config = dict(
    horizontal_flip=False,
    encoder_conv_stem=False,
    vocab_size=45,
    fusion_encoder_norm_position='pre',
    fusion_encoder_parallel_block=False,
    fusion_encoder_moe='soft',
    beta2=0.99,
    shampoo_beta=0.99,
    adamw_lr_other_params=0.0015,
    ema_decay=0.995,
    adamw_weight_decay_other_params=0.05,
)
Rows from block 3 of the image encoder of a small image-text matching model, named by matrix and row number. Rows with one number within an expert belong to one neuron, the router's apart. Each number is 128 + 32 x the weight over its row's rms, rounded and kept within 0 to 255. All counts start at 0.
After each expert's rows are labels from the 100 images, of 14976, where the router gives the expert most weight on average: "responds to" is what is common among them. Only what is clearly more common there than usual is listed. The data: cartoon faces.
# router: router (encoder.blocks.3.mlp.router.weight, 8x128, trained with AdamW), inputs 0-127
# up: expert up (encoder.blocks.3.mlp.up, 8x128x128), inputs 0-127
# down: expert down (encoder.blocks.3.mlp.down, 8x128x128, transposed), outputs 0-127

# expert 6
router.6 [167 140 107 166  77  79 126 222 156 121 123  85  78 113  96 141 143 128  69 147  99 138 139  89 136 127 179 100 137 158 203  85 141 136  92 177 103 159 122  97 170 100  96 136 144  71 120 129 117 138  85 144 103 147 113 137 103  88 115 113 119 170 164  70 127  74 135  63 107 123 187 162 111 134 113 111 103  30 118 151 153  97 155 113 133  96 147 148 138 143 122 176 120 104 111 161 135 105 100 108 125 162 136 128 133 129  82  60  83 123  89 163 104 137 165 110 152 143 156 119 108 160 131 124 173 203 148 158]
up.3 [133 131 131 138 119 105 117  80 130 161 155 122 134 142 137 110 151 129 144 204 126 185 126 144 168 169  77 118  48 118 125 113 136  87 140 198 129  94 115 126  97 113 133 150 165 151 134 107  91 130 126  91  71 103  43 177 130 132 173 157 134 107 110 136  81 112 139 144  82 167 152  77 128 138 109 134 136 213 190 145 157 109 116 122 115 185 188 116 117  59 114  92 116 145  76 144  85 140 108 126 132 150 118 148 108 125 180 129 125 122 133 139 130 137 173 127  76 162  37 134 166  57 130 127 106 117 159  91]
down.3 [ 94 120 117 168 131 121 106 148  26 124 125 113 134 129 120 118 108 127 163 129 128 116 114 131 100  97 141  80 137  56 138 135 116 225  91 176 125 129  93 192 144 129  83 162 114 146 115 167  93 125 140 134  96 166 128 133 136  82 134 164  85 155 122  98 149 119 113 106 107 126 131  97 130 134  81 139 154 181  75 171 171 120 163 103 113  93  98 166 141 109 126 117 163 198 161 201  93 115  38 148 114 112 121  77  63  79 128 176  72 175 132 111 137 116 103 125 145 167 111  92 118 145 167 107 128 140 127  92]
up.4 [135  92 130  97 158 150 112 127 124 123 108 106 148 162 136 168 162 142 157 114 117 146  97 119 145  71 122 114 170 155 143 109 138 129 126 119 162  76 101  58 152 104 102 135 187  93 115   4 132 127 121 101 162 127 122 167  69  83  85 123 139 100 125 183 128 113 142  99 154 164 159 145 137 137 164 163 126 126 130 130  57 108 148 135 105 142 158 161 199 116 133 201 138 159 134 190 113 170 119 179 185 101 164  76 148  71 172 135 139 120  70 150 140 149 100 121  96 169 150 161  99 127 171 105 104 123 144 178]
down.4 [131 165  74 150 100 116  73 161 167 156 131 106 135 131  96 147  64 127 154 160  97 130 153 175 101 100 126 141  69 146 104 170 173 182 168 100  73 134 107 119 138 127 102 128 135  63 184 140 156 143 130 121 164 154 129 124 130 161  93  87 150  95 105 129  87 112 110 127 145 141 162 165 122 137 141 112 118 126 129 149 181 143  70 125 128  97 148 151 130 206 106 127 141  62 109  93 117 196 119 100 136 121 113 122 118 175 139 118 146 117 175 168  96 135 118 101 126   0  75 125 178 210 132 133 119 114 133 108]
up.5 [103 141 125 180 127  75 150 167 174  80 110 123 127 165  47 136 128 105 125  96 107 139 123 123 124  71 131 129  78 150 117 171 130 118 154 142  47 143 108 190 200 100  93 195 171 151  69  75 127  86  71 110 127  80 183 126 133 140 139  94 121 130 122 152 154 105 116  61 203 155  97 113 105 122 105 125 115 126 128 171 133 100 130 203 134 119 130 121  86  87 154  95 149 123 161 129 134 128  97 129 133 106 154 117 161 100  97 111 134  99 153 114 101 132 118 129 125 147 121  48 203 176 118 122 119 126 101 160]
down.5 [145 112 107 117 155 103 137 105 119 130  46 127 102 149 126 126 125 145  62 125  75 112 131 133 164 116 129 148 118 194 184 136 219 110 127  77 143 157 177 105 128 152 126 114 125 131  64 132 149 112 139 155  87  84 127 122 121 120 161 117  90 158 129  99 132 118 146  88 156 153 127 103 188 128 124 122 111 136 127 128 133 104 127  67 142 140 145 110 173 187 128 142 115  67 123 124 163 199  67 114 157 135 128  84 109 177 125 113 151  65  94 192 131 135 163 126  54 168 121 185 139 114 138 113 109 138  33 173]
responds to: beard; cap; blue hair

# expert 4
router.4 [ 93  87 115 116 127 135 133  71 173 153 127 163 133 145 129  97 127 166 114 213  82 110 132 120 112 137 150 132  79 116  95 163 134 105 180 106 143  80 138 145 155 139 179  75 145  98 152 189 120 111 166 111 150  42 230 119 167 143  78 141  96 148 132 102 105 168 127 102 106 156 116 103  69  61 158 136 150 140  95 110 107 140 134 115 117 159 154  94 184  87 106  65 136  84 129 140 164 117 145  94 106 106 124 150 112 141 139 173 196  76 134 105 142 109 124 154 151 135 126 146  94  95 135 139 108  84  78 167]
up.15 [142 164 156 127 165 137 175 129 141 108 108 101 112 141 185 128 130 115 131 117 114  68  69 124 197  45 157  97  28 120 168  77 181 150 123 106 183 126 120 140  99 130 141 138 136  83 130  89  82 125 109 163 114 204 142  93 196 133 134 155  69 159 153 150 124  27 135 133 122 145 159 114 198 153 105 175 173  98 110 141 132 150 132 109  94 160 144 136 108 133 127 134 123 143 124 131 162 128 141 111 146 136 160 122 130 116 114 112  99 177  52 128 127 112 115  85 137 131  73 137  96 131 132 145 122 140 103 181]
down.15 [140 135  81 191 118 152 124 136 154 110 139 157  97 101 144 131 130 120 162 124 122 134 115 160  96 109  95 101 186 139 181 145 122 105 152 199 104 173 155 106 144 124  65 206 101 182 156 161 118  83 173 143 161 100 115 126 195 111 158 107 127 137 138 114  81  98 161 121 134 146 128 125 115 142  52  54 131 133 114  88 189  85 128 148 143 100 176 175 132 111 101 126 118 119 135 118 146 102 121 128 101 165 167 139 148 127  98 129 155 113 144 155 136 219  57 114 186  77 151 127 136 102  82 174 133 139 139  57]
up.16 [143 165 144 125 190 143 132 177 111 211 119 129 126  74 126 134 141 125 124 165  72 145  90 113 169 123 114 124 129 150  98 133 107 134 224 132 162 117 170 106 133 131 158 116 121  84 114 128 168 106 140 158 168  67 146 113 127 152 152  76 117 138 138 149 130 124 133 168 175 159 149 150 196 108 120 128  84 141 131 133 128  61 113 111  97 114  93 149 162 151 107 151 132 165 194 184  34 136 134 211  91 108 174  91 117 134 132 128 175 114 102 188 117 144 125 112 107 173 123  83 131 150 128  79  97 178 113 107]
down.16 [151  81 148 149 130 133 144 148 176 186 131 127 102 141 112 190  84  95 166 116  76 129 134 183 150 137 115 149 127 112 118 131 107 131 136 148 108 132  87 149 148  95 155 101 122 116 122 136 182 102 139  72  90 151 134 111 121 149 155 131 159 217 165  97  71 128 136 166 238 107 120 120 148 119 119 101 137 170 181 140  96 139 134 112 178 103 195 164 171 131 112 182 125 122 134 138  99 139  68 115  83 194 105 122 176 114  57 104 110 138  60 184  83 100 121 109  93 124 152 104 123 106 133 125 172 154 131 148]
up.17 [119 136 129 182  93 133 119 152 127 114 135 132 108 120 177 142 236 119  68 135  69 108 128  89 156 101 152 153 125 134 154 167  99 109  88 149  95 128 146 171 121 128  86 105 107 144 135 126 144 138 138 162 137 141 125 127 136 117 149 152  84 149 154 129 127 132 119 136 136 167 152 148  82 104  94  98 160  95  85 107 145 120 117 125 177 124 145 135 141 207 112 186 157  76 135 124 226 141 123 130  99 123 215 119  89 110  42  95  78 127  99 181 112 173 159 165 134 161 112  59 108 119 137 166 130 176 174 151]
down.17 [100 171 125 115 113 162 151 168 127 126 110 164 110 116 151 128 127 131 133 133 130 111 129  59 170 142 129 126 148 109 164 154 151  78  90 133  93  57 193 216  57 202 165 185  99 128 115 128 123  84 133 142 122 120 148 151 129 132 124 114 157 103  82 175 150 152 107  96 201 157 134  86 130 147 126 162 120 148 123 170 165 128 109 190  74 153  72  70  91  16 132 134 162  96 124 104 176 163 142 130 175 128 108 123 127 116 138 150 127 128 149 141 132 141  89 158 129  98 115 102 125 179 101 135 131 121 176 116]
responds to: a mohawk

# expert 3
router.3 [ 82 102 102 118 106 150  99  51  83 107 139 152 129 139  97 149 119 145 120  80 150 109 142 150  72 126 180 130 144  68 188  98 126  85 176 105 128  95 130 117 154 134 196  99  61 174 148 114 129 177  93 128 142 216  57 139 134 148 143 143 117 164 174 159 116  91 129 131 130  80 175  75 207 160 109 175 123 122 105 106 108 162 131 116 125 160 168 137 129 154 112 131 103 114 131 104 158 131 127 163 152 135 161 134 112 142  80 145 110 198 122 100  72 148 122 159  90  94  87 135 171 133 151 191 129 109 108 137]
up.21 [135 124  99  97 114 128 144 170 173  96  87 134 139 123 143 160 124 182 103 119  89  95 230 104  82 108  66 168 145 177  89 131 130 127 122 111 142 102 145 129 150 105 128  78 107 201 122 105 136 141 132  97 140 140 147 117 128 116 104 192 122 190 107 113  98  73 201  67 122 165 125 159 167 104 128 109 128 158 154 111 163  87  96 198 117 123  88  85 108 143  93 134  92 167 129  71 122 155 117 167  97 181 127 108 137 133 134  82  70 180 157 149 115 135 160 110 151  85 116  53 135 107 149 107 126 129 120  92]
down.21 [103 109 147 122 100 131 158 135  35 111  94 130 144 132 111  72 144 126 113 121 111 161 186  92  76 131 134 130 145  93 167 144 130 145 124 112 118 175  97 129 130 155  93 149 133 131 120 126  89 140  34 169 190  82 147 170  84 147 173  85 129 220 156 132 107 134 168 139 105  94 123 171 146 124 203 150 119 118 129  78 162  81 124 158 198  80  84 123  95  77 101 199 116 173 128 138 137  59 133 129 162 166 147  96 114 132 130 144 166 140 111 133 128 124 110 153  93 151 103 126 110  76 129 141 139 104 123 156]
up.22 [161 117 119 159  65 104 146  72 130 135 113 182 139 127 118 126 125 149 114 126 149 157 125 150 166 124 131 137 141 104 105 111 108 132 138 142 102 130 141 127 108 130 125 112 116 126 116 155  60  59 139 127  88  91 152 134 127 144 176 155 178 164 128 145 128 103 159 127 180  97  58 110 128 122 117 154 128 156 110  79 121  71 111 160 188  68 120 161 125 132 100 148  48  83 155 144 107 135 138 169 163  68 180 171  87 123 127 163 147 142 145 139 146 122  97 176 131  37  34 132 164 123 127 116 190 169 149 204]
down.22 [125 123 169 115  57 179 128  89 204 120 134 119 157 133 104 128 111 178  87 117 135 127 135 119 101  95  95 130 140 125 127 103 126  61 106 132 139 138 141 147 182 158 172 103 143 120  97 147 155 117 194  91 157 136 117 156 139 113  82 125  87 130 119 169 104 161 142 211 178 160 205 133 198 146 163 102 122 154 136 137 152 213 125  65 108 177 126 128 107 117 119 133 140 131 138 139 128 128 132 100 157  97  70 131 132 132 129  96 184 124 255 160 152 131 140 145 131 119 177 141 113 146 130 125 122 119 129 130]
up.23 [171 131 120 152  96 180 125 172 152  95 167 101 139 144 144 181 137 123  85  96 140  89 177 124 134 112 118 126 103  61 125 125 112 121  67 131 141 126 119  27  30 160 188 113 132 119 132  97 128 146 209 126 151 129 111 150 131 177 132  79 122  69 149  37 151 180  88 163 158 126  97 133 134 172 129 125 133 175 126 150 118 134 138 136 107 150 114  83  89 111 114 121 121 173 142 106  52 110 112 159 123 150 121  94  73 143 107 139 135 132 125 189 141 109 131 159 136 131 140 172 140 127 144  95 107  86  76 112]
down.23 [140 129 117  63 133  87 125 100 165 183 205  88 117 118  91  60 121 110 144 138 142 123 148 112 156 156 142 132 161 199 125 114 127  29 157 134 145  90 130 130  78 184 131  56 127 175 128 126 147 121 113 171 131 175  89 125 122 122 148 156 169 135 128 154 134 150 160 108 155 147 114 126 154 145 133 131 120  92 157 130  86  59 169  96 121 124  76  82 124  64 124 116 134 172 151 113  53  96 136 150 117  74 134 123 187 136 130 140 119 216 109 166 176 110  93 113 183 102 119 127 129 151  99 123 115 130 113 117]
responds to: a mohawk

# expert 5
router.5 [159 100 146 139 109 174 116 107 123 152 133 139  98  87 155  92 177 192 158 139 137 124  96 169 133  95  74  81 109 119  78 143 141 133 123 115 195 191 176 129  70 129 168 145 132 148  95 108 107 141 151 122 144 104 104 113  74 121 149 139 147  88 105 127 133 128 128 116 129 123 127 173 179 126 203 171 137 139  98 108 154  80 147 152 104  63  78 144  27 145  82 126 131 194 152 146 122 145 173 155  81  99 130 101  79 119 178 144 132 137 138  96 146  66 116 135 162  71 101 126 127 160  99 158  97 170 159 159]
up.21 [ 86 125 127 111  96 203  97 211 153 116 129 119 129 191 132 157  91 150 143 125 129 124 149 130 126 119 126  97 197 141 129 119 120  62 126 129 167 111  94 128 137 104 108 111 166 144 106  73 142 153 129  36 133 123 127 122 117  77 118 122 167 219  88  85  95 120 150 110 112  74 136 143 165 142  87 139 115 103 118 133 131 154 118 105 140 116 128 112 110 125 181 162 128 147  70 119 176 112 123 104 145 157  94 136 111 103  93 117 100 184 255 125 117 193 164  97  98 139 179 109 141 143 123 125 141 137 105  96]
down.21 [158 101 106  97 157 216 146  94  82 141 109 142  30  90 130  90 112 134  75 211  81  97 176 115  99 136 122 122 204 128 141  55 136 185 164 161  82 133 145 115  92 138 118 149 103 130 165 166 157 124 137 158 134 166 101 104 127 160 119 133 119  93  79 113 143 142 126 124 136  75  96  71 158 133  73 156 127 106 152 132 159 134 158  90 150 123 129 128 104 141  67 124 105 175 138 113 122 138 135 154 127 127 130 114  94 124 138  92 151  77 121 143 105 132  80  74 140 145 107 143  92 159 161  84 122 113 131 212]
up.22 [168  56 141 130 173 126 125 180 145 111 111 174  98 172  86 140 128 148 197  54 144 115 109 115 128 123 129 178 119 129 118  81 137 125 155 196 140  98 105 134 143 139 119 129 153 132  36 112 106  90 101 108  78 125  97 151 111 140 127 104 147 147 129 162 111 148 127 146 127 116 147 109 103 155  65 141 120 125  67 128 127  77 160 158  67 108 131 119  64 104 130 119  93 180 188 111  96  63 130 154 198 153 136 140 124 115 137 101 115 125 115 143 161 136 100 161  91 173 169 160 113 125 133 161 133  45 129 202]
down.22 [138 192 125 153 128  87 126 166 221 134 125 147 114 100 130 126 133 119 198 159  90 136 120 128 101  99 134 141 126 147 146 200 185  72 138 133 151 124 172 119 118 182 179 159 140 108 131 147 152  84 109 107 150 112 125 131  99  91 145 129 150 126 129 120 131 113 115 132 100 106 162 149  75 110 138  74 123 127 132 109  89  79 100 177 147  91 169 135  69 176 114 120 163  88  55 120 165 132 188 191 159 145 106  67 121 144 120 110 138 138 176 178 143 157 142 183 121 127 111 141 195 129 142  57 120 168 115  71]
up.23 [124  74 124 113  76 186 132 134 129 106 138 196 131 162 115 152 143 159 156 143 110 120  98 160 101 122 108 146 154 121 123 125 138 173 134 132 158 183 126 116 121 133 127  98 152 138  84 158  79 125 130 130 127 114 128 115 147 170 171  75  99 125 128 150 120 121 119 123 168 183  73  78 117 113 161 146 138  85 124 141  64 122 125 128 138 101 180 137 132 187  58 123 119 153 145 138 150 179 156 104  91  89 147  87 240 153  98 180 172 138  80  49  60  77  75 137 123 145  90 133 177 145 134  97 146 106 169 128]
down.23 [104 132 124 134 147 103 122 181 183 138  80 171 110 149  94 158 136  89 157 105 146 131 153 139 108 112 150 109 128 155 102 255 148  39 126 138 174 110 150 133 108 125 203 140 186 161 140 136 125 119 128 125 130 131 148  85 175 114  86 114 137 178 132  84 111 200  81 157 101 136 168 130 116 121 122  92 114 123  89 165 129 110 101 121 128 137 155 112 133 157 160  91 170 108  78 212 154 126 134 132 104 213 131 103 155 142 129 177 128 141 133 125 142 132 201 158 125 170 162 122 125 126 151 140 111 154 163  97]
responds to: sunglasses; teal face; face colour: blue; green hair

# expert 1
router.1 [129 134 205  84 182 125 123 136 170 168 100 175 142 113 106 130 123 111 155 104 100 137 136 114 146 119  88 125  98 171  92 127 104 119 144 153  83  68 147 139 150 127 123 165 114 170 107  89 115 100 163 136 130 125 130 160 188 163 137 114 161 115  96 172 138 193 131 132 139 140 123 120  46 109 101  89 161 157 145 177 142  82 119 207 137 195 109  76  92 122 137 106 111 144 146 122 120 149  80 198 117 144 157 166 105 126 133 172 117 139  80 115 213 127 140  99  90 167 120 149 136 114 152 100  95  73 188  63]
up.3 [145 127 143  42 146 129 117 137 127 146 141  60 100 149 168 128 106 141 117  85 101 186 153 120  92 131  59  80  92 103  45  97 113 164 101 132 100 166 137 128  98 167  70  78 112 147 105 130 100 137 128  83  83 103 123 197 113 126 157  67 151 160 125 133 145 132 129 128 165  94 103 123 187 107 133 116 123 127 166 147 114 117 133 139 116 119  45  98  77  99 135 101 122 134 159 143 139 158  89 141  92 123 138 139 132  89 178 109  79 120 197 155 127  75 137 132 173 137 119  98 216 154 136 107 121  97 176 106]
down.3 [168 121  98  81 133 165 109  96 208 110 152 187 113 122 185 123 101 132 129 163  89 152 130 113 118 143 128 110 112  60  85  95 114  46  85 157 121  86 145  62 118 161 138 128 160 146  72  30 150  83 121  91 143 140 112 149 109 173 114 120  65 121 126 127  60  89 118 141 174 123 111  95  67 116 128 110 132 142 131  84 191 132  91 121 172 121 116 123 112 157  87 124 130 123  77 139 162 131 196 136 156 139 129 132 112 142 117 143 129 108 100 132 134 174 100 121  80 114 164 116  92  88 176 150 115 170 149 118]
up.4 [130 118 129  93 107 148 150 122 102 134 177 147 123 134 127 152 118 134 106  87  81 108 136 148 128 182 170 121 101 102 255  84 178 138 126 119 129 153 127 129 159 165 128 125 112  52 163 141 136 130 142 181  92 166 126 138 133 124 102 138  97 110 155 108 112 139 105 144 110 181 107 119  88 166 129 110  34 165 132 133  89 154 178  71  83 115  88  74 132 147  97 143  86  52 126  75 123 146 156 140 131  99 135 153 132 125 157 195 130  83  76 178 112 157 123 177 125 141 132 154 137 131 111 157 182 126 108 103]
down.4 [161 106 122 168 178 233 149 121 102 136  88  96 175 136 147 128 141 119 132 161 144 114 123 149 120  99 185 126 116  75  89 153 109  88 144 152  19 137  30 148 115  98  94 146  67 129 117  89 121 129 120 141 116  91 129 125 130 134 122 126 125 131 102 102 144 156  95  98 189 174 123 133 149 124 138 155  98 124 122 101 171 152 184 124 122 107 127 155 184 134 126  96 124 110 136  41  97 127  87 124 119 165 128 156 108 131 192 179 147 110 119 118  86 156 133 144 173 146 151 136 126  86  94 114 195 104 162 168]
up.5 [131 103 156 133 117 122 137  67 121 123 131  91 144 109 122 107 153 134 186 111 126 120  91 160 105 112 129 128 133 141 129  84  56 152 107 149 111 136 148  97 130 126 145 126 178 183  97 113  22 112 168 120 173 140 138  75 214 125 122 131 205 105 136  69 143 124 112 115 130 139 117 125 124 102 122  27 149 130 101 215 105 103 102 132 125 144 166 144 112 119  50  65 141 116 102 175 120 115 114 137 141 101 143 151 161  97 108 126 168 178 128  74 153 115 104  71 115 130 114 160 102 185 143 123 113 117 174 153]
down.5 [ 87 134 121 103  81 106  53 130 248  76 160 133 127  58 143 162 124 168  87 147  95 117 100 112 117 160 130 134 109 138 179 165  65  31  96  99 163 117 148  71  76 142 197 126 177 124 128 138 108 120 142  73 160 157 157 164 129 131 169 138 136 111 109 124 129 122 137 148 104 124 117 126 124  95 130 135 129 132 134 150 120 102 131 108 139 130 103 123 113 151 172 106 154 170 120 130 115 122 182 136 170 124 157 135 189 125 102 113  71 147  82 141 147  89 143 143 115 140 150 108 118  84 168 123 105 212 140  85]
responds to: glasses; orange face; cap

# expert 2
router.2 [119 119  86  88 121  84 168 129 167  74 135 123 149 126 173 138 134 101  86 121  66  99 148  93 130 196 103 156 164 131 144 114  90 106 105  98  73  86 134 177 164 184 106  99 165 154 152 109 135 139 116  89 106  94 127  91 141 118 127 107  89 140  82 169 138 153  77 156 196 137 111 144 143 125 121 126  71 142 170 185 113 151 158 133 143  69 137 124 157 136 115 106 138 109 154  96 129 175 110 120 145 166 109 157 171 105 135  92  96  49 151 179  46 136 156 183 133 195 143 128 158  76 101 125 160 113  93  97]
up.21 [212  97 188 111  88 183  95 131  93 190 124 104 131 121 114 118 132  78 130 141 143 113  45 135 135 135 134 142 144 113 132 162 111 128 149 144 162 155 128 111 113 202  69 126 139 117 102 131 103 178  97 137 136 134 125 112 125 164 124 225 157 125  86 202 164 143 110 162 136 139 134 125 149 113 131 138 122 108 134  90 103  77 184 129 140 128 105 115 160 126 153 119 136  86  59 152 140 125 144 139 173 124 108 132 156  45 150 128 133 120 136 127 144 156  96 112  82 134 107 130 240 209 101 127 132 149 121 134]
down.21 [190 140 113 114  95 142 154  61 139 137  95 130 125 134 176 141 136 143 116  83 211 120 142 123 144 167 141 129 126 147  67 150  81 109 128 142 135 144 170 156  98 140 137 155 152 108 138 143 126  99 104 117  69 135 175  79 158 202 126 204 118 149 124 219  65 115 184 159 116 129 153  83 118 149 134 131 109  49 112 144  94 123 118 113 128 158 123 131 155 106 137  74  99 130 173  99 102 163 167 125 127 172 173 138  64 151 217 125 189 128  81 109 115 134 137 131 109 169 106 114 117 155 117 117 121 129 118  96]
up.22 [139 106 129 127 125 141 125 221 129 130  79 156 145 155 109 110 140 163 168  65 112 168 138 132 136 150 116 125 135 191 127 109 120 120 134 169 130 135 118 107 200 143 135 201  89  88 102 143 120 171 148 141 146 118 111 177 109 124 182 138 105 123 133 114 119 148 202 133 134 134 149 205 120 147 136 121 126 150 136 169 122 122 139 147  97 147 116  73 168 147 105 131 120 122 102  35 125 126 155 215 114 127  87  94 129 152 115  14 111 132  96 194 126 136 126 136 151 151 218 141 112 149 138 136  91 101 141 143]
down.22 [194 136 133 149 124 160 102 165 117 124 127 150 102 127  76 134 115 109 100 139 110 127  60 131 127 126 101 151 153 152 127 176  86 145 119 110  94 195  85 132 114 153 105 107 108 153  31 111 123 141  90 155 118 137 157 139 110 126 111  21 116  95 126 121 157 159 166 103 106 113 112  49 128 144  89 191 149 173 123  84 118 118 131 138  75  72 125 128 151  60 115  95 130 112  89 107 176 124 152  75 137 143 128 171 100 136  72 140 135 128  52 187 174 152 127 133 136 102 133 122 133 109 135  90 196 136 157 120]
up.23 [121 132 129  89 107 130 166 167 116 147 123 154 161  66 134 132 124 113 164 146 157 133 113 144 180  99 163 133 213 112 113 135 125 126 102 156 203 114 126  99 193 132 123 150  56 138  77 115  66 129 142 139 127 110 128 132 113  60 109 130 103  91 129 135 151 127 132 159 127 158 119 142 116 137 129 190 106 187 126 119 132 127 117 173  70 156 130  99 136 103 132  85 226 136  93 101 111 157 166 174  93 108 129  48 188 136 125 121  24 147  92 164 119  96 115  94 147 141 160 118 134 124 157 175 109 128 115 161]
down.23 [232 116 121 176 151 161 135 141 164 145 129 139  62 146 163 128 138  69  89 129 125 134 153 193 125  94 130 181 121 128  75 159 125 109  75  88 100 132 109 174 111  87 122 114  92 156  52 128 146 148 161 138 127 148 135 132  70  71 197 115  95  96  44 143 104 191 148 165 118  58 110  65 119 144 149 122 127 148 128 100 118 121 128 120 121  54 147 128 145 141 139  68 133 129 117 110 127  85 144 112 130 113 126 125 140 132 154 145 137 146 107 166 131 120 124  97 174 106 125 109 111  94  84  81 166 104 169 167]
responds to: grey face; a mohawk

# expert 0
router.0 [ 82 184 152 131 116 138 152 160 155 141 138 107  91 157 153 156 123  77 219 191 129 103 121 116 150 162 134 115 173 129 109 123 150 138 132 167 101 185  65 144 137  84  79  96 118 148 160 143 122  89 138 133 132 115 162 145 123 155 130 121 150  95 129 116 114  87 121 161  76 139  84 146  40  93 114  88 152 220 114 155 115 105 131  72 141 120 116 123 113 100 135 173 157  91  80 110 129  32 129 156 160 177 119 163 154 154 109 145 165 139 118 143 205 132 169 102 116 108 140  84 117 131 145 107 103 119 127  73]
up.3 [132 110 137 150  78 137 118  79 128 138 132 133 129 104  91 107  94 133 255 142 126 142  72 132 176 135 146 135 181  92 141 137  92 127 233 181 187 207 121 157 120 131 110 110 128 119 104 137  79 102 134 137  70  79 161 116 104 123 146 125 162  73 132 116 113 130  79 101  87 131  95 166 109 118 166 173 158 142 128 124 134  99 147 107 154  91 132 101 132 130 157 127 121 181  69 105  99  99 160 145 134 124 119 163 113 132 111 140 152 177  87 117 170 116  98 115 132 113 112  95  74 130 189 139 103 127 167 128]
down.3 [115 121  69 122 151 138 129 133 222 135 126 188 107  39 107 152 134 139 100 150 123 136 136 143 126 124 148  81 195 154 165 144 134  44 129 183 157 154 154 146 143 131 200 150 150 126 156 126  98 150  72 175 178 159 126 130 132 115 149 113 125 150 169 172 114 155 139  98  74 121 107 125  86  80 109 214 124 127 140 130 151  70 113 139 111 161  93  85 114 142 204 115 121 132 136 104 130 139  95 164 122 113 124 154 141 112 129 122 135 133 179 145 131 113 136 128 107 191 158 198 166 115 139  50 148 127 123 134]
up.4 [199 157  91 108 119 153 113 113 146 110 112 149  50 119  89 177 149 178 138  76 174 105 159 141 114 110 157 136 141 138 122 101 127 108 120 131 112 144 119 118 113 112 139  98  97 200 136 209 169 156 124 125 111 119 103 150 103  64 127 101 129 140 129 171 160  99 170 169 122  99 114 114 108 153 155 134 145  66 128  14 199 149 125  82 123  98 137  98 137 139 166 189 136 144 177 178 134 113 140 191 124 173 125  69 104 174  69 107 149 106 127 128 144  86 132 109 129  95 100 129 129 108 142  85  95 129 145 163]
down.4 [ 91 176 174 140 114 134  66 120  61 130 110 183 137 166 133  77 105 128 143 150 135  76  60 123 127 127 111  76 149 178 213  77 101 127 114 136 164 105 108 151 115 117 171  83 103 110 106 149 162 134 122  72 166 126 169 163  53 158 103 132 138 160 153 111 152 110 118 119 201 145 113 137 168 139  78 117 188 139 136 144 112  89  91 129 131 140 154 157 100 119 139  82 123 153 136 121 138  42  81 143 132 133 103 150 201 133 138 130 160  99 102 141 127 110  83 154 129 128 127 115 130 155 131 110  46 133 137 175]
up.5 [180 118 121  47 138 124 116  96 141  99  72 126 103  46 120 133 120 179 126 115 143 113  94 175  61  94  56 125 124 109 158 120 125 124 113 199  90 148 121 138 112 133 147  94  66 140 113  90  98 125 116 160 159 121 125 128 106 119 136  94  92  86 116  96 106  41 143  86 164 112 108 127 191 151 177 137 161 102 152 126 129 162 101 136 156 136  65 163  91 147  89 130 142 131 166 151 152 132 127 126 116 131 132 169  99 131 124 157 109 116 185 154  72  56 153  94 137  84  62 147 184 151 127  90  98 130 137 122]
down.5 [141 110 185  86 149 126 105 161  81 147 199 137 114 132 127 155 147 168  97 129 117  73  83  72 123 114 104 146 110 126  92 186 136 210 107 116 112 103 106 128 122  92 131 106 166 113 141  74  86 189 170  64 121  66 112 159 113 120 105 113 162 128 112 137 111  92 135 112 163 198  92 129 129 124 133 130 146 179 108  93 163 195 129 126 130 111 152 120 132  91  92 106 218 137 133 136 127  76 140 132 127 142 141  32 125 145 135 118 126 135 122  28 118 120 136 125 128 164 130  98  92 145 142 151 168 173 119 131]
responds to: white hair